From a checkpoint of a small CTC audio transcriber: 0.554M parameters.
Rows from block 3 of a small CTC audio transcriber, named by matrix and row number. Rows with one number belong to one neuron. Each number is 128 + 24 x the weight over its row's rms, rounded and kept within 0 to 255. All counts start at 0. Numbers have three digits each.
Before each neuron's rows are labels from the 100 clips, of 14976, where the neuron reaches its highest value: "strongest on" is what is common among them; "lies over" is the class under the peak. Only what is clearly more common there than usual is listed. The data: single English command words and digits, spoken by a formant synthesiser in many voices.
# fc1: MLP up (model.blocks.3.mlp.fc1.weight, 256x128), inputs 0-127
# fc2: MLP down (model.blocks.3.mlp.fc2.weight, 128x256, transposed), outputs 0-127

strongest on: /p/; /ɑ/; /m/; word: stop
lies over: /p/
fc1.91:143135095105130134158128097124123114129145122120145168163125129127108153110149132143124143171109110110109111165096099154121125101144147101192173124115180135157154122089169147132166140111151124148116137141112136101116167162096092089119113122080157104136107143156089150133150169121138140122147093091146119127150108150169129142166134154139139123122161136110185080125122128161131114120092
fc2.91:092130170126124162164127141098058108136093147108131143106104095153126159126130118152151182166156172096140139150175182147118106106153105128122141119120157107143110169152146120177092142142151139112151161139111191150133148135156116128140143110121083133155133097122132117127154120118132098150163120116118141132119125090142137120140132152109120158113127136127064128116108146089134108116109

strongest on: /ɛ/; /ɝ/; /m/; /ʒ/
lies over: /m/
fc1.40:166121113099147120089122152118122083097100126142104082109123111116153087104135148121104188128115118118168089136126120138117133143130146125124173118126134116150130129145124106122158094152100101121126125142116125105158097129136096112103135104170117120145121112122113085136083144127104126075069092132091067145107157138112097101160068119086130138142125109119115160118131108111116126137078
fc2.40:142133134124149133103098111125148100134107150120098143126141130134135120128129123087146187179124106148094115086118124122133191121147119086103109145141151145105116164111182169124117116084166157107160152146127121108110105118129074116149135114150104132149174123144156102117105110134079178158162157158103133091185112155158139129136150106108156139124122155132137131132141147109105147120150

strongest on: /ɛ/; /ð/; word: weather; word: seven
lies over: /ð/; /v/
fc1.255:077104134134123112152134138093098140158152118156129157118165124134136110124130096136125096125143084151121138165126098123100112148129129119137107148072123144125118163121116114134146111138143140104104178116097136134113111151145143126131153188106123147102131144160082166134133114154137084198099097135154130144083101100087138168134138148089123120112153117090109117127112136125086182131169
fc2.255:093165142175118121109171122120136165157156125132106148147072142103166151144101178100165120131157148165159148118131103178148180134124152121139130113180139153145149148126095140132149118177110122169117168102167115122128123122172146122114127124129119151120152113107161154150130165130131155110128172134127129154135121097106137145092097119154086099137165116142133103120126138142124137161104

strongest on: /ɝ/; word: lower; /w/; word: forward
lies over: /ɝ/
fc1.181:137143116139167139121076164101117148118116117168119141165174123129099121132102126122086082138173123113139094112127144129122146093133140146132168135132085112115167146098163135147102159132092107139177153135138093136148117145144125124095137105066121141116099098132088115083159145087132155164134139155192131156153102123122145155149134123129149115074147126142134149095134143128109121131119
fc2.181:099144146129127117109141104153173159078081115114147133128132093130112117120096168136132074098123156133133152150125106147119090115180144129086118153117151142120100124150153110175140145104165122095151138134151089126140121140123130176113154162132124124102147110156166112146135145131156095156145142111171155130081128125108103163143134119092122130079127105138117136188178106154143125131116

strongest on: /ɪ/; /z/; /j/; /u/
lies over: /j/
fc1.186:112133118131146122125107125154175144133137201145163130086144128137137115114193118137104135097097074162123132123153112124150159104123157103098111134133107103173167127105135117118093117117118134143112132100137071138114152107119098142137065130109149131132134137153151128184142120072124131143148120109109099135123116141142126151113112169100123120167100127125134109147181095148144158146161
fc2.186:108109151076168132117095127127121131117121114140135154158111163101163127131154095144113112137117108106143150100100160118112152160141123112158145128108116199145103104145119139123151103133118086075105137138167133123134121123139153069095090134106128123112130164109136142128128112141123148137152114063113062116102124144127112101134148066158132149147097103136121102112130094105166138142153

strongest on: /ɪ/; /ɹ/; /t/; /i/
lies over: /p/; /k/
fc1.162:116095182152138119118107123081140088114135148136131100117136144130128130129210116129155139138208085157134099147127120129137116097121120105106157125129141152134152112085137143151123098167124134097167164124166114130130122186112134132143090117137135138120129144155125118115163118143148125142117169122130148118140145140150131112133136130143055153147104134148141099136195163125109108151139
fc2.162:069116122131112132132135123123145107122155124206146138110083128097144127163175125158118165133193145104128125128103104126083120131144106140119114178148159133146122095124129091120139107178140111092144109122133139131122113153097110152142103145105072094136159148120133074157125119121114151100126102116124089150112134129139120158108156133091124139129157130175118085173115115116118131136134

strongest on: /s/; /k/; /æ/; pink noise
lies over: /s/; /θ/
fc1.224:105082081118146124157153103146120123140163117142119153112115121082128115132122149131125126171150115103130100077188101108127118117099154125124150140115061089104135098124152097137105149128169088110077135130134140098144130164111111126143117144101119142106134152144117146108117153148129112165087091130114158126110108096095113123117143102093107124103160127131075127116139113159088119080142
fc2.224:133164074106105144091120137136140100164076094141107109116110148142137123107131149112175127140134177138115142114116136131095087103160141127108130157124149143183132146136127130141134131140146100166142118144115119171099136110109126150101163133107137166126120130138126149155145126137190118121099174134155153142061154134154126130138134148153125083167162095128190131163123148160144125117117

strongest on: /oʊ/; /ɹ/; /ɪ/; /z/
lies over: /ɹ/
fc1.165:123138121121165153087086129126106135193090118116132151134113133148099116118116128117154110137117132150128116099162164093072083112156103122131103126165120115147091166164142125167120171084134152145138098133152148096111150121172093137118152145156134108121160146159092110144165103139156138145170136148115135129145109150176134140110106133152125141150076146092118093101153146139114122132137
fc2.165:146114110143119069138119126104097128087133143126128130133106132110120120148121105182113117158133109129153113104121122168162129094127157129188119149069093087124125125121097137160135158131128105151102106155110143104127113154123157124081093118082122125083124140068088088126151112102068117127117131124105082163126135129105154169121175132122119156110127131103095119124119140124143136145137

strongest on: mains hum; /ɪ/; /i/; word: repeat
lies over: /n/; /i/
fc1.247:083141128135115154111095099105108167105099102128111093093142150124112116137085117150152132142118098148113141101110128137152097082097137128146120108176132150124115143145118159116156120146109121155100126103114187125163117105112167140099136145130141103109121088134144119130114084090085145090136125129105134080104112125151086134158134085135090067169144098120166128096114161128126130127113
fc2.247:128123128148151143128113160121137110123126131111173150116154165123143133134114114122077107142166075195134117163082175165181120143112138129128155111095146131130119129126130074112144110121140122144107107085111121077126131121160107172129124124122129128129096133140115180111092157156177131126150102124104135161147118122151151075119174132122121155130118121115088080159132115153147118132119

strongest on: /ɝ/; /ʒ/; /m/; /ɛ/
lies over: /ɛ/
fc1.42:159117109130140136118157152118129087162167106135130121116116116115118124134124132094182112110090128100148117144179117067124115142113156145091089142180124102144125071078128131114182118148141105125154150149106105097137129113128085109138094118110126123155125112112128092123100146132121134164093114128132159156106154099081097154138113128104125142126119089190131128112142150147109106111095
fc2.42:135170110169114139109122095149148076128132115101076111107063188121173119130137106148178142138135141142162108135112140119104127143146118099147141137065171122124133139128129126103097109081156103137139124125158113141161149128116130141130120142129143147115152094159145128092145100159131094130122117125127130171160112107170132102108132107121144139135126107163168155153145105157129135172084

strongest on: /ɝ/; /w/; word: learn; word: forward
lies over: /ɝ/
fc1.242:108104106147123169099151135162116088121124086143107105115193125109089097116114134125122098115106173139143067105156129117129107131110126105115112126137097110093163128159103121106125131144078098149141149124159142095119155124157115126097126111094117167105109139134107150150121143125155173114093131139132153120106143129086096157093125130096100113144144089177120133096167162131091123137105
fc2.242:075137136129162124106092128152139084098118073097120109141133165128105102107132162110139108138093134149128142128115108149118147089138136114133107162127158163146147138145127086115111105140120136130110117111132091129114129158083109126159155163097160158122154108152157095123113130140132122126121134154116045111126089126117178068109124113107112105131110114130155130160087142141113166172111

strongest on: /ɛ/; /j/; /s/; word: yes
lies over: /ɛ/
fc1.217:155128135136142139126130136094153147139097136107116156138155124103091170118177135162082130109084139106117155146143157182129171103137132121124172123093126142115156127133138143135118113116121119140105172147161106142109146139142158116115111089124133103143120127139107137129134124133099137116111107142141117176123165161113124086100150124181069100155138124122142129160175199114137167159092
fc2.217:100053173111153094145111100103117161106143157095129114116148144111130120170128130134112097128116140089124102134158140167139090138122135165116120124187114091149114081173153151154130127080120147130146158156121115106137131142105145128133124104095150105161085139116139125134124136120140081126103133120140099136158108113118102121091130139105100154171117142147093073131141128118093151130090

strongest on: /ɛ/; /ɝ/; /w/; /ð/
lies over: /ɛ/
fc1.163:124117105136120143112133101150113095126108151144162139126117095172139172112201122154145101136084114139137086098168129129081108123129104114132169109079098110175148150129135135088148139132115130135125126140149169102147154114124104114107094092167084122114121147152101150122088141132123166116092132128154127125094114140097123158079162110109112085158100104145147128143120104114111110138132
fc2.163:131098085103077116174083137131140121120111120111108123115124149131144124150196167113141100129114104120137097130099172150131139089160127139138106093168123133103155175127140175100115106127114115117101136117102121115111137111140126115110133132129155135106125134085167132125133146129176094149130156133172126146137135102147108090111122122149090116125133107161143097099132113126202140192121

strongest on: mains hum; /s/; /ɹ/
lies over: silence
fc1.13:070142165112143134157144158179124115121120094136131170103143177127134137131110147151155136075125165131130186088091141136122112111095070139126156135108153139111190110135152138142139138114142115151129115124089143138138159127116097133125137159101133109165133119100120111169141112126111152079130122143103111154089101097116173119133113128136127147107139122129174099124136148090115166112155
fc2.13:100116117124148113147097094092130135085132127123117098092150127071114085095120138104100111168098108130134123096132108122115098134096146133126132165137134089101149098148114103078133091142113080110135167127124123085098097115166112120093085114138133077094108161136131100091097143130167144131118111123126118088133100134133130140130135087097146129079133119157123122119148124139108153075136

strongest on: /z/; /k/; word: music; word: close
lies over: /z/
fc1.52:166133120167159122106112119098114132110099145113090117102125111164110104124116069122129112072106172108121113127152125107121127082104111152108101149125177139123138149151132108135139131121095093126143163165131117101131078095128100106100125116128151095132116050122162091123115093143110155139136133158116114112097136121120173099127185138137116136094130102165154130133112119090115135151133
fc2.52:145121120104118156118162113070112067114130116155100098084109105131125121170136117128090155132130151141158147121177137136132094166127179102144123117116157130147132129091123132140088076171160107148140149133100153121123169145067147133122133127114135127155104189096099165096144135138158108112130143112121138146142128128139115144134125195097100116124157118121129139144127163123116147107117

strongest on: /z/; /ɪ/; word: zero; word: call
lies over: /k/; /ɹ/
fc1.157:140174149154143137132107154095157170130090102140115097144120106140107158104121124126167143145115101146114119102149105165133124118130087132145116125173115108107122122138112137107179116118116111106092106112129096110081133146170083157174142107148093112125136158115135123123140093173131132147092131121115165109133131120146137162134171099142141105114195149110081061109144141144133111131134
fc2.157:128068111129120111136148160135128109175163132149143186101118154129096134117113145139144116139102142114117126100125150123120134172137168147149160091096109136172137086140099175149091134137108113154071109108152106153129111141084163137127122149085106105152113095110131118108150148153129146134152134122122144151088105111116109157082132086113096139125135153119112130132158148135108144064146

strongest on: /k/; /s/; /t/; /ɛ/
lies over: /k/
fc1.241:132155124119138115137063176108141088084118108141125139112100140120128153124118116126132079102117112132134130125078122143135105104167142106137139137095152170122138090108119108174163124166117119136159082114165134132123096119104151092107149115132176081135114180129143125100094119124129128149131098115091146106168152140143155109069147152135138145116107159145160145119122101109115136148084
fc2.241:137131126133183129142127113118102141147086093114159119123131123114125113122109137126140138113149145126103179093149101149155124108118121117177149176135140062170129134165115116190114167135133113164161131133168105153101153136157168113081173087114101108128098122128116110095146136159072109117132147116133162159095168139111137149097154137124127123142153142124141152122110130109114142128091

strongest on: /ɝ/; voice: child-like voice; /aɪ/; word: timer
lies over: /ɝ/
fc1.119:116107136074171095094108165142126165142138106137133091124108119153073128133111133123134187155101143102169149140087157112083108148122142103105117153085177122094102115148133147124129104142087111146098128117135141137163126148116172162112157126140125091127151126113170121157112131110100132102122081146095134161089103117114128119136137155161152143129149154114147172124102146136144117139145
fc2.119:104170150135132074154141143107145153104183110169062131104102128129126143108090085088091133137103087099112114097159177121105109118121139114146124111157112146116115119141150146122105136075142100086130147133109148141154114138128132117150099129145120061153125137142119103129104112159106152142140134127110130124172103177099132132124130120135116110132111156113122118177145129106121119131185

strongest on: /s/; /k/; /ŋ/; word: thanks
lies over: /s/
fc1.108:116109159164122131110132091118093110114074131126102126131141128162125124094155090126107160076169146124160072114160094113103107116138108148090128116134153168132182108107101138148145103107140118125107163131160081102095150123122146108153132139139142130125132124115087147122138164127157117150131076140133161115112094084143127159134177100137145109118111135139136082129128166119119160149096
fc2.108:104137130074111181165143126144161148116167118114113140114103157085137131170143126150136159114113142072137117120150103134133149146132149152150104166134149118108161141130160100133156111125131093132126142159145075110135148154112131116120127105125109111099165143162178124129116147103151136088093159131133148076166124101090145107141135111160114129124118105106096119177121172144124169096106

strongest on: /z/; /ɔ/; /p/; word: pause
lies over: /z/
fc1.213:121119159098092134110137051133081124144082136095125146107104105114141139088114115081113153093131137081068099146152133091095096088140122153123108177130120135136158105109144144119138111110098098122127143138131091117104095118162112090134129105147127111135118090118129142097123173124103148096118133148147175115114131115158097105151149109133144096098111120155139117102110124109099148125121
fc2.213:127103119102139130128175089100123108091102124110124122117147116131092102163129104167118148115134173130123118079128142124107144162128120124145072142140126119108150127146134149119087106136143120107131135150142145086113131153086108162107075105149110112113124135139116072112102129105119101099100163129171140147168104105105131097122178106147122174173170110129151179162121136102111115105141

strongest on: /s/; /k/; pink noise; /ɪ/
lies over: /s/; /z/
fc1.67:085147117069137154123116133115130100129126148145091115097122137112140153102156140111142129118116087134128144096162125120163128148147094143071059140134103118110128107123136112150125127131149109181087133134119134123133111151130087104114126129128141122130126122161128108141096133090109153142143205139148175138093147137139135111113151115064108133117131146098057143170153123124111107136154
fc2.67:137162118087133126111079141111131142139142148132146144148129133128169107122163087167133163104121135087108144168131146129147087113150135129097154118125168121176180124156112102178126115167099134128130124156136097130114117160127115140147116129130126136100091107119155141111186159159146164126144166103096110106097144143190134105082155127113118154139093115090141129154113122148117152151144

strongest on: /s/; /n/; /ə/; pink noise
lies over: /ɛ/
fc1.216:124126140104132146138124134130122124148146149098148160119122117125120176104129119125144142114114212117106136160139149174099120143135124078150144149142146111111037087117100143171133127133118113077122074137094175109149099133099110100150118106134099119165106136137130112099102111136144114118126127102126131176111097134095129135136133103121099155084138103120110137123119111107097136124081
fc2.216:130140141161144131122125162119158148159092128139085095140133150115118101140127152133122137123151113160163108158089118132108086125148115137128164086135184126126186126129118168102125118066128099094151132111091107150134152143157123136158101123153131117136078083134151095125151099103148155122141171127093111123143107117119142102146125109088135148108077164137147118091134137120094172140104

strongest on: /p/; /ɔɪ/; word: point; /i/
lies over: /ɔɪ/; /i/
fc1.31:135139126129143116101141098085113126151093131144117147179146147127092120114173106143140108138115144111116135123136100150128091131112129121123074133111132151136142196125131127167110097165107139150173156142137099082117118117127132136108138090139139118158074083144137037109139089130096124098109165127079124121120131119120131114123156149124153124123109111156133077143103117143156139149107
fc2.31:096106098153068170130149131137137083103112131139118151111136137126108142121130087120093124165112150162123110121114110142115111168132168127088163125129135111130104140152128090112106107121139104146156143102132148106160123156034155099113121129105094112148115170079116132114145105123080121091148140117103144130127080140129115164151092173110144113131156129120149131145102116122138155109108

strongest on: /p/; /ʊ/; /ʃ/; word: push
lies over: /ʊ/
fc1.155:098136148119180150115126130090137148159097100119127158126144121127119145117124165105162074164109079131135103134154126121150110132101093135111100136150111143113139139111119111139148157145143112099140105089124124116103145089136146145130093118173138143128113097083176121131107148156079114116183121171154143118128188109170155141119126127144118156081127104188118149154149131136151132128103
fc2.155:141123110096107101114129099138153098112156094134135120086122152148134088159131132102151152116165139145141110168128100152148109142103154116159125139120197096144126155133125133121050088083142127115124128152119114120098157113100156098094142139131109105140133120151126116098175120130116172062100159111125107084152106160131143111137164146126137112123121135153113154116168110112129116090123

strongest on: /æ/; /k/; /b/; word: back
lies over: /æ/
fc1.66:125105108121147110155160129104137102118125138116115149126120091132115106114172156116115081121098146112123127097136164128048115122118137160092125110068099145113138124140119132111089120154164073087139125118125142087105152095104146169171098119081129100112102122157120129119100162158116137112155127136114113102138100089121135101110062093117141084129125129136123123098130120137129140126148
fc2.66:105099127136154101121103140120136117127101080164172080091147179079150153099176113112087116101088169106157117134124123125134127142173109139140114094161137122165130108131096153117176101103142101143134132111096123167133111155131142133099140118148141097134139140144097114113153111171130133127114138143114132114124095142069119126142087151145142075081143150147158134133139138149117148120136

strongest on: /ɛ/; /l/; /p/; /h/
lies over: /ɛ/
fc1.144:085113121112129137133132134148110112072067128131157128088124128100128156136124095110148094162124154058155077071158124118110138114133141142155115120132095109132139114081127173099116126147112106132161082164129136104117120127096098136132130146158121162100141107119116150119100106134103086123127116126107119169143116110115162116178126108130104132110167131132136117125133083111138084141090
fc2.144:165124064132123109109117173136146142145083094072124125127115129138140123159116124087114115138133136128161114134121144100112102133100128112161117108130105153150114128138077152121145108167141131150110122108104107133084144124136155120131146129132130176122106108147150091155131149147102096146117131111112157098153105082108118140173123123134140144098088125138157141197170190160128083133126

strongest on: /k/; /z/; /ɪ/; /u/
lies over: /ɪ/; /oʊ/
fc1.0:155094143111124122114104166133151137109115099152112119071163139128102139104123101115098108139082145138146118092095151146114108113143130114117088092079120130120122103143084108103112104135136127126115133170159074076152107122123121108091136122145077149128104154116146120126159131082152086101160118091095111133145133136127128143144141130088096117105125133156091110077120109101115101150094
fc2.0:141157166164166145112115134138147137089089098135149098117093147138108143097116162127122118096124160108147169126145071162122129153096166131108174141127133097108084083165144102112099126135119134153157111113151071155080149128091119080110136115119141117150129134145160137078085098112098155117148118133109172128109147082122149138113121144129121143110142137114130112157132131146136156129142

strongest on: /oʊ/; /l/; /f/; /ɑ/
lies over: /oʊ/
fc1.195:130165106134140138100138122132200133128118144141119161132129158111125164076119139130135123121133135131099152180131166091144146150153103109151085196136157125073153154082128124099082133100099110134111126093123149097116122128104116135120142130112135135128111113155113137131177137151086080128128088113103114142167138104129128098127107118132150087133147120084121147114092165125117143109099
fc2.195:148119122137130109128120154110104114121123155129083173128136102148100174100116157133174119153125119154117083168137147108140119111140116166132178134132141138118116151111106128090106166118119161179117132158124157148146091132122113119172125119081095142137093128135164082117120105124159135108135152110098124135107132136149142101196107128076140148118131140105165093105097166122152158096105

strongest on: /p/; /n/; /ə/; /æ/
lies over: /p/; /k/
fc1.135:129122173099105114150130105129149135153162140122137196111091149135127179149132095120169154177140104145111120114146132161103149113149084130115121146134153165148101086133144149132174105173153145128129146117101130136136118160141169139131138117104134121127110145162093155099128115115133126156154140119128146154147116120078099156064167115123153141125130133102111112117098139081177154148128
fc2.135:117167147153131148120155137122094145166142133126100120159107126143108115104145119139111155122143183112144104100074120142134137137129155117127134147156094182115144135131138141122069117110107107112114139145130129133148129106116117107121052105139053156139110113129143128097127131087091157157145111121106094177121143133137112139107179105144082137137129159154149134094140149109087148128163

strongest on: /s/; reverberation; /t/; /ɑ/
lies over: /s/; /t/
fc1.248:133136148140130159157133169115137113100103141113111135100114114106127173085165168127137138115109144114139135125140140158156096151135093135057104169106100106133133092131161134109116105090146131097136103157119124105114129084141133142149126151150137154117127118163107095119105119170119154122107115130151150172149105170141100126115164124119150170080103124098141170164141137129128059124153
fc2.248:110112139100162114141123123125126103174132126128150122129143130130138125134180150139137184149084131096128117173112159128143142080157079117097138119168140106140148133112175120137176120128098099122104099069125166115106113118151097114124133123154131128142113170130133164137154151101124160121150178109113116132134136107144184131113102129111131105114101138092137110114063124125148084151094

strongest on: /ɛ/; /j/; word: yes; word: left
lies over: /ɛ/
fc1.151:186120092120119136117123147162165078141162119117104145121117115141159158135145134182091124125062145137109125106150131186135109087123120108099132149106115140077137105140149134132089171109089095134082121129114090110150163116141153138112130126152112140131127105112093138158112131157107145129101102126153135136089144147124124118106076130137088115146118143152137154153093138135127109077131
fc2.151:158076161123162130095102135146125115139154145118123121136143174158108134122124141111142134142123108117098158100161133157125142138115129156114130144162135106170138083159136159095143129133131123110096126157113169131121110167145060098066106105105206161120128138109157105115098122163120123100135154097120134108149097094158129083124136113142158142142139139143108150102124122117180120128130

strongest on: /z/; word: pause; /i/; word: three
lies over: /z/
fc1.209:133132086117161139141118155153154158164093097128163138154128126103111151133107114127136122099122113137129140130141146112178092113110129145072095178099128135106171109108140147162122154164137111142142142165134119145090131140120140142089125107153139161121130103109115098128112167157072164117094056119182126145136140116138112142142104120109133111089113144129096091161103124178141131129125
fc2.209:144084159119108089132149159088120108125116140106036155123105088167121140096116164114105123109161139148136154177131147127118144109163103116126103122142143144139167149115143124128071087073164129102138145138116118090117113107135145106087133155121126114129127125092136104095143147111106159102145178153111104108154090119141137117134124111117157114127155117126172151127136146121139111122100

strongest on: /v/; /j/; /u/; /m/
lies over: /j/
fc1.18:155109082130104184123126102112157129190117156139145108142125165137097129137102130140163095108087127121121123108090111119119112129121121111140164126146132157192135116118117171171112149103095122186113128074129176108141098135087100125139127133134128116152131143157121135137111117085123161118132131132133136127176179162118155159136130120150169113135107109129129124119078151123140134158162
fc2.18:160084105149116102185129105105104124119117132093126095144138139074106091140125143135111124128120137115166138149150114143145136088137146094170096153142103120092096140144153110121143123091130117130126142117121175110111119114150098129103136133108109145092113121134079165167116134102071132178141114142100182132117150111102142092083146146150127176127134124152113134093129117119102153159167

strongest on: /p/; /ɑ/; word: stop; word: up
lies over: /p/
fc1.197:104102104141097123136140099099156128142127154098112088104140113177100118101126096122084157138127170132133135115105147093081125112105116131113164156172116160166121130154162133103118111121098117140124124138115103109113147116066129149119129121091132119162106140113101135120135117049140137123118108114142099097113157139162114125135115127123122135041100121104140118094089123113142110132167
fc2.197:152114170133124150154111141135145142121112141139163125101141117139091086110147115103089129131115163088141158105130133110126049096150143081122139108126108188079109130165163122126119117117147147120109119174127159140131152137128120109164122137137125142168131129111084129144112143114145106117151100102131136107146145090154113150115131118154096097111054158136119139112101101168114082139122

strongest on: /v/; /m/; /j/; /u/
lies over: /j/; /aɪ/
fc1.189:190113091112161134159118103178123133117121130111132134119113152136114162120146153132125123092116080138120116129041089151135107128143167095129104105150158113160126114147139124149142118109118109135066152084146092103151137118105112107133132131154141095132120127117153105115106120119140124095112159107141207096137132131116190115139164139149113126148104124112111137138105097104129128146112
fc2.189:172157140149155108144157125118125102158109153110108114130144102164175121127102147062117174125135099134136130131142122123156146120126092149105126186108145119103105121145124102174136105144092130145112124159127155147143119113147113121130161120121157098102126101141094079139079111156070130118161129144114194139134183083125119140099097134131122175117139129135137154131129134161152125120126

strongest on: /ɝ/; /tʃ/; word: search; word: lower
lies over: /ɝ/
fc1.88:120153165098100171106135114166074136119180102108114114097112186128141121107115124130148154159161105113079136144127091155113091138130073149096135117126158134128068102116168142131126160158135097106131086137132148119155136119109165114135108085122151088146099093121158146104119124113109135120121105102095113182157115133128145129117106130132118153104120152132101103117145116105103148125141
fc2.88:110135130149142145097128148117105170138108098141117096123176124159140151117142143117137176140170098152143123103128162134080100092065107170110138167128170081136169119158117126129133094120114147079101138089114140152129149141156121130130109132143087179132155121146108158103118122144109122154131123100113099129119160144136153130151151133125121138121146160147134166098133090113096125163180

strongest on: /s/; /ɛ/; /ə/; /v/
lies over: /ə/
fc1.2:150146169103091091118090136118129130100104127116118109153172176144089148123123110136110092113155095152137145170131101133130074077139134136130120139106135141159129135119125098200117125169073134162127118130154110113194125134124153144130113103106133115134125148100145122091130111138151125130109127117115103152189110100103119126136113162076100133106120139110133133134127173116127172117132
fc2.2:123160122140102152156168156167147139124135140110095174140151115132126129131131119104161132108156131172136163150101110125138126107129118120139155182127144116107131148152133111122174179181131126109154135112153122153100162072107127108106161158144061129126123113136131135113117151110110148152148130098166149169104142118108128142174142144116111161128160138184117194112107114131104144130130

strongest on: /l/; /k/; word: call; word: help
lies over: /ɔ/; /æ/
fc1.5:149122093088092117130104118122115110121082100110112113132044129128132131105217125123135174144156122103105088106139122144147146138097155105156169156128106161096141140128121142156136098120128086123153114132101120121155125131094111119139099143154135137083132130145092115070152113129111113141133140143104112150114140152094128135160108119103096149150123108093110110160147114090149117124124
fc2.5:132091133137162103106106139134123123162123155153118132101069112084149114178192123109104147129156154108116153127102117143139120148120093128127082138122113130143130133121102142126102156143113120171134135128123117130134103111206103103115093102121080134131151079094159112154137142135102123131117154105148161133190100131132125176139137135128119184163119102111128121109134139113120124168147

strongest on: /s/; /ɛ/; /j/; word: yes
lies over: /ɛ/
fc1.166:096117115133133142162137119160079142111105175113164112112080134108134120132148122182082105154100161084127108109149100175071142140122141076114185114079140138093117125095148154152146116123095098111109103122094123117137129099119169116104117107159104106130123108115118119150124099132131130165097141137141112151119117090121151074141132154116092097151131144115139105140136147121120112130115
fc2.166:142091138141138091119080136143114146132124154146101129107148112139125156135102148104093101118122115137109155121105153165161107176133086127140142048179137104093141107138109161124128115135127148102092140104082137149120096156140094129121075120111132128144085142089146126116085167165158130123114163132143142116152097146163129168162129149123138134111101156129176132135132114155138122158127

strongest on: /ɪ/; /t/; /i/; /ɹ/
lies over: /ɪ/
fc1.137:153129107151111109103154144175113186144144086106136156135163163162107110120099127140138091170102124140111161119160170082133175111125092153147120110109120128128166103079129134102167119088097085147134138108119094138160168119155073125115116092113116091147124161113130143174105136115114163112114132132144115131130132126125130148089121122128115139123133134145155162101158131118163133119158
fc2.137:085162130122106146107083093083125135116125149115160125089097156118116094099086111145113099130096118128153153130110111108109134116140158098116113136156129160123123146117131129105073068108133102090117129138159138117147116117136158137118153144134160129138161176139108149102114117085155152074144135174122091165140134104132143102086140102104164124166140117102128136126131116080136174132122

strongest on: /oʊ/; /z/; /ɹ/; /ɪ/
lies over: /z/
fc1.117:150132150128144145160099066132170105150128127116097129127134103141126150130118160097100150126116121088112149104140152091127110108126129154169125152146140105098176102146132086146131057125152098133107155107159100128117127140101145120104143096115086144146159122134112107122090141145142176127132108166126117127132126094176086073108084130104117136096091161136114149137110140108124093109135
fc2.117:149100137096128139150111125092131099096099112111159104116123095089084122117116138150095121136129138127150111127167099123107054124124106058153132136135157143149104136120138150131093105086111095136133105100071135146141119127127133104122136126141141142117111135111119077090124112097076139117116184077104120113152105131137152152095130088111146143077129146127144116118117156148109113135160